A small image classifier, trained from scratch: 4.4 epochs.
Rows from block 11 of a small image classifier, named by matrix and row number. Rows with one number belong to one channel. Each number is 128 + 24 x the weight over its row's rms, rounded and kept within 0 to 255. All counts start at 0. After the name is the row's rms in percent of the matrix's.
After each channel's rows are labels from the 100 images, of 14976, where the channel reaches its highest value: "patch colour" is the nearest of a few named colours to the mean colour under the peak; "responds to" is what is common among them. Only what is clearly more common there than usual is listed. The data: rendered dice on a table.
# convs1: 3x3 conv (model.blocks.11.convs.1.weight, 192x192x3x3, each kernel summed), inputs 0-191
# convs2: expand pointwise conv (model.blocks.11.convs.2.weight, 768x192x1x1, transposed), outputs 0-153

convs1.167 103 [112 141 124 133 114 164 116 156 131 125 102 171 127 114 116 167 122 132 175 153 131 145 134 127 189 119 123 132 133 167 137 145 135 139 143 181 131 160 110 124 148 180 105 125 141 117 148 141 146 101 126 149 116 135 111 105 129 136 156 129 111 144 129 169  91 126 175 117 123 128 139 193 154 136  96 125 115 177 128 157 136 109  92 146 114 132 138 104 164 132 135 132 197 106 191 120 150 104 130 137 165 162 158 126 133  93 125 156 128 115  99 148 156 142 136 118 133 118 128 110 112 127 145 177 159 128 127 135 155 156  89 107 156 121 111 127 142 109 114 156 103 142 127 190 139 119 144 138 135 131 162 180 114 106 144  72 132 109 132 120  67 139 162 139 165 137 166 132 140  98 144 113 142 146 153 151 162 109 150 106  91 123  93 117 152 123 143 141 145 156 154 111]
convs2.167 107 [ 94 128 131 143 145 120 124  92 145 130  98 120  86  89 150  83 128 118 113 139  89 153 136 167 178 124 135 173 120 147 152  92 116 162 106 126 101 128 183 143 146 138 115 115 142 117 123 115 110  90 122 120 141 108 144 143 107 140 179 128 107  84 113 157 126  84 134 124 106 113 107 119 146 104 145 179 104 126  79 167 120 125 125 147 105 137 149 119 104  98 103 134  94 131 139 160 141 111 103 160 139 112 106 102 109 122 108 119 104 127 162 133 132 150 126 166 145 108 130 150 110 107 119 135 143 124  97 126 128 114 120 148 174 131 118 166 107 142  96  82 162 130 156 115 108 179 119  89 140 174 163 155 112 112]
patch colour: black
responds to: six on top; white die

convs1.118 092 [161 125  98 110 104 168 105 143 114 143 124 121 155 138 124 118 152 137 110 139 106 135 158 136 129 129 131 107 124 125 164 187 164 110 143 147 119 138 156  91 149  99 144 117 143 173 137 137 168 115 161  96  87 113 158 142 158 150 143 109  91 132 141 132 117  97 107 115 120 162 122 113 107 129 148  94 138 154 101 107 109 106  71 106 134 149 172 132 112 162 137 128 118 175 122 178 123 101 118 101 167 144 168 130 146 155 125 118 170 107 112 115 154 131 138 129 144 154 116 120 130  99 171 146  98 125 144 151 133 145 110  92 133 140  93 146 123  66 150 150 141 102  92 151 152 136 117 151 186 131 147 118 198 117 146 107  99 149  77 148 135 119 106 115 115 101 151 134 150 165 117 158 182 124 111 156 170 130 130 138 145 125 131 149  92 142 112 107 114 107 116 115]
convs2.118 093 [ 96 146 114 127 161 111 126 111 131 121  95  86 110 113 155 135  90 137 111 140 127 137 116  92 180 139 116 154 135 104 122 104 136 122 113 137 121  98 136 103  98 119  90 125 131 113 129 121 141 125 120 141 100 167 137 116  99 140 136 126 115 131 171 146 137 167  90  93 138 135 121 130 132 119  59 133  80 131  87 129  93 121 161 118 101 166 135 135 147 122 116 135 133  92 128 161 135 121 124 161 140 126 141 108 176  77 155 113 151 109 114 121 136 106 120  94 163 100 136 103 111 129 120 138 102 105  92  95 138 142 141 138  98 157  80 156  96 170 132 136 112 122 127 136  93 144 107  92 163 132 121 141 126  91]
patch colour: black
responds to: six on top; white die

convs1.191 103 [134 143 156 121 142 122 128 140  67 147  92 100 140  70 135 151 120 107 138 144 127 113 122 146 101 102 115 138 122 142 136 162 163 155 109 115 121 139 139 121 132 106 114 111  94 141 117 153 139 116 126 104 136 156 145 118 126 114 136 114 108 127  98 122  44  96 128 145 120 118 134  91 130 152 171 163 118 155 151 163 153 102 130 119 152 158 136 146  67  94 182 138  80 120 129 112 138 168 132 172 134 128 144 111 132 129 107 134 136 100  17  71 150 149 155 157 121 103 137 107 131  93 111 152 127 143 124 148  86 135 110 134 122 122 138 139 167 123 146 128 115 146 166 117 137 136 118 123 135 124 130 113 139 100 169 138 146 164 131 138  89 108 141 140 138 142  94 107 141 131 150 140 151 142 114 149 136 140 133 111 156 112 134 134 166 128 124 122 123 145 134  48]
convs2.191 112 [121 116 139 121 110 146 142 125 110 133 135 130  95 108 157 118  64 147 123  81 143 149 128  75 145 136 135 120 171 128 108 139 174 144 159 155 120 122  85 147 127 124 130 127  65 107 128 107 114 120 130 211 126 182 122 102 101 135 114 133 123  84 164 134 117 182  74 163 133 115 127 108 163  73 122 156  93 118 119 163 132 110 138 146 115 134 138 122 109 131 152 113 105  83 126 125 153 120 184 140 136 103 103 152 144  90 107 136 103 127 166 104 101 119 156  49 124 105 124 104 162 117  65 166 122 111 101 117 137 110 130 100  96 104 100 139 112 143 106 127 127 127 131 128  64 140 125 125 111 101 155 185 120 121]
patch colour: black
responds to: six on top; white die

convs1.172 088 [ 80 119  83 123 141  81 129 126 111 112  95  95 133  91 143 170 161 144 143  87  89 140 102 107 112  95 175 113 116 119 145 133 137 129 127 100 149 133 118 109  89 150 107 115 141 128 138 147 120 111 148  73 118 161 108 138  99 122 123 117 112 125  92 108 134 157 135 138 154 158 109 111 160 129 136  90 121 147 186 139 111 149 152 119 138 117 121  81  84 149 111 167 124  99 123 117 142 121 114 120 134 131 158  94  86 116  91 142 137 134 120 138 133 183 198 154 123 133 100 114 111 120 104 119 134 116  92 108  69 110 153 146 104 121 148 112 103  98 108  65 136 124 138 113 158 102 135 126 111 131 100 153 153 112 187 137 135 152 172 130 142 155 150  98 123  98 106 137 124 122 128 147 142 156 127  82 121 152 135 157 103 154 122 102 124 120 140 151 135 128  92 149]
convs2.172 098 [157 125 114 127 102 110 110 138 133 116 102 180 148 100  96 184 111 143 112 105 135 143 142 121  94 145 109 121 101 123 129 126 121 138 135 124 109 152 135 121  93 111 114 125 125 104  44 130 142 149  89 126 136 148 133 115 160  89 166 145 136 137  71 174 108 111 127 151 127  76 158 134 122 121 156 115 150 138 173  95 166 127  95 126 102 123 108 113 142 125 123 127 134 141 104  96 117 106 180 106 114 125 160 128 123 163 115 143 132 140 154 115 101 126 132 105  86 162 147  93 151 110  85  97  87 154 129 108 121 129 131 140 120 138 144 121 177 142 128  78 133 142 133 142 152  71 117 150  78 123 103  93 117 103]
patch colour: black
responds to: six on top; white die

convs1.104 086 [157 102 130 102 128 143 119 118 109 154  94 122 113 163 141 105 111 159 132 102  88 157 124 115 116  89  79 129 133 110 122 154 182 124 195  76 135  95 123 131 134 152 139 122 107 133 131 119 133  91 130  86  79 149 139  75 165 140 117 160 155 130  78 141 127 128 136 146 120 112 128 131 135 128 122 152 114 143 114 115  95 109 127 152 111 121 122 127 130 113 139 135 116 113 108 116  80 104 124 100 111 121  81 109 117 142 106 125  96  98 145 107 131 110 133 135 120  72  76 122 156 112 153 111 109 120 117 123 154 139 130 151 105 130 127 131 123 110 125  78 119  73 111  51 102  99 114 122 106 144  98 135 119 139 118  94 129 125 145 133  83  87 164 141 111 122 125 119  91 122 123 120 117  85 116 126 134 134 138 128 148 129 126 123 177 131 122 177  98  91 116 199]
convs2.104 097 [141 112 107 130 102 128 154 117 132 157 135 135 150 138 110 152 141 101 124 129 165 134 138  90 164 119 112 143 110 156 141 135 129 141 133 144 140 164 145 104 143 170 145 115 126 140 100 134 142 109  96 112 110 116 126 122 117 136 115  80 124 121  69 110 135 116 125 105 119 116 111 136  96 114 120  77 122 121 162  87 117  94 136 135 122 110 143 183 133 126 107 146 142 104 124 100  93 123 140 103 148 132 112 150  81 113 176 157 141  97 184 118 154 141 115 135 120 155 140  89 114 108 144 107 129 148 175 117 119 140 155 134 144 106  80 108 159  91 147 107 128 143 145  89 147 133 118 137 111  71 105  91 144 104]
patch colour: black
responds to: six on top; white die

convs1.87 093 [151 128 120  94  91 108 122 168 135 109 118  59 127 103  96 109  86 110 130  97 121 118  91 127 134  67 149 104 136 120 117 151 109 139 166 138 141 124  96 170 119 104 119 189 151 149 135 114 155  72  72 107  71 101 178 146 120 165 105 156 113 119 106 125 109 130 130 133 117 123  94 102  89 158  84  70 120 177 127 125 161 133 153 111 132 120 133 125 148 118 115 100  87 132 120 131 117  91 114 110 133 172 148 129  93 138 167 111 133  71  85 125 130 108 122 105 129 113 114 156 119 156 112 122 115 142 120 119 112 128 122 114 128 111 104  98 137 154 137  97  98 115 141 125 125 130 146  94 117  91 127 131 113 127 140 109 109  94 142 115 122 127 153  86 114  95 121 137 101 117 116 152 139 110 121 104 158  98  83 118 114 130 150 149 124 116 100 119 146 126 111  97]
convs2.87 100 [106  87 139 139 120 137 145  97 122 103 128 134 152 113 142 117 151 108 132 160 113  93 122 129 142 109 102 156 125 128 176 128 107 102  89 169 110 144 123  81 134 140  99 131 124 164 121 110 140 156 135 109 103 141 130 107 139 113 186 114 115 172 106 108 109 163 113 161 120 111 106 126 144 153 120 100 168  93 107  78 109 108 115 102 140  85 149 117 129  97 139 139 132  82 125 151 151 128 124 107 111 113 155 130 164 146 103 147 130 125 122 111 116 123 109 127 117 129 122  99 154 124 124 109 150 127 126 155 124 141 131 113 121  87  82 122 123  82 140 101 129 135 113 114  79 116 160 124 117  86 122 135 124 137]
patch colour: grey
responds to: six on top; white die

convs1.51 091 [158 133 125 151 151 112 143  66 127 126 110 108 104 168 114 126 144 114 148 157  86 153 127 123  72 103  96 112 159 125 120 124 130 109 158 115 108 120 102 101  89 128 120 129 143 100 100 159 104 109 126  73 104 170 160 130 123 177  93 103 107 111 152  95 107  76 134 129 146 132 113 100  75 168 111 121 149 125  92 140 104 111  90 114 131 115 117 142 147 129 110 120 105 143  71 125 100 141 133 129 124  92 119 104 140 128 131 155  89 117 123  94 148 136 134 147  95 139 125 121 130 101 103 111 144 104  83 129 142 124 110  88 112 125  88 103 116 128 143 101 102  94 156 107 109 158  67 108 182 120 120 110 134 126 110 123 146 104 124 125 108 104 115 140 105 138 100 112 105 132 106 149 107  90  95  92 151  85 113  90 100 119 166 140 145 124 129 111 156 154 106 143]
convs2.51 093 [156 114 136 104 106 116 120  90 126 125 111 147 141 113 139 108 113 141 148 124 134 147  92 121 128 155 145 131 102 125 129 107 139  93 159 142 149 110 110 138 132 132 122 120 105 145 129 108 137 131 117  87 140 143 111 150 113  62 137 117 124 126 111  90 133 128 156 111 102  79 105  88 120 173 118 110 116 134 152 143 103 140 127 125 137 110 117 145 142 158 108 120 149 140 179 114 143 121  97 134 128 109  99 144 110 119 173 136  96 140 134 170 137 141 132 155 120 114 113 133 131 121 129 145 115 138 138 121 178  96 107  80 138 101 132 123 142  84 124 122  86 186 112 158 130 122 133 100  80 129 111 124  94 145]
patch colour: black
responds to: six on top; white die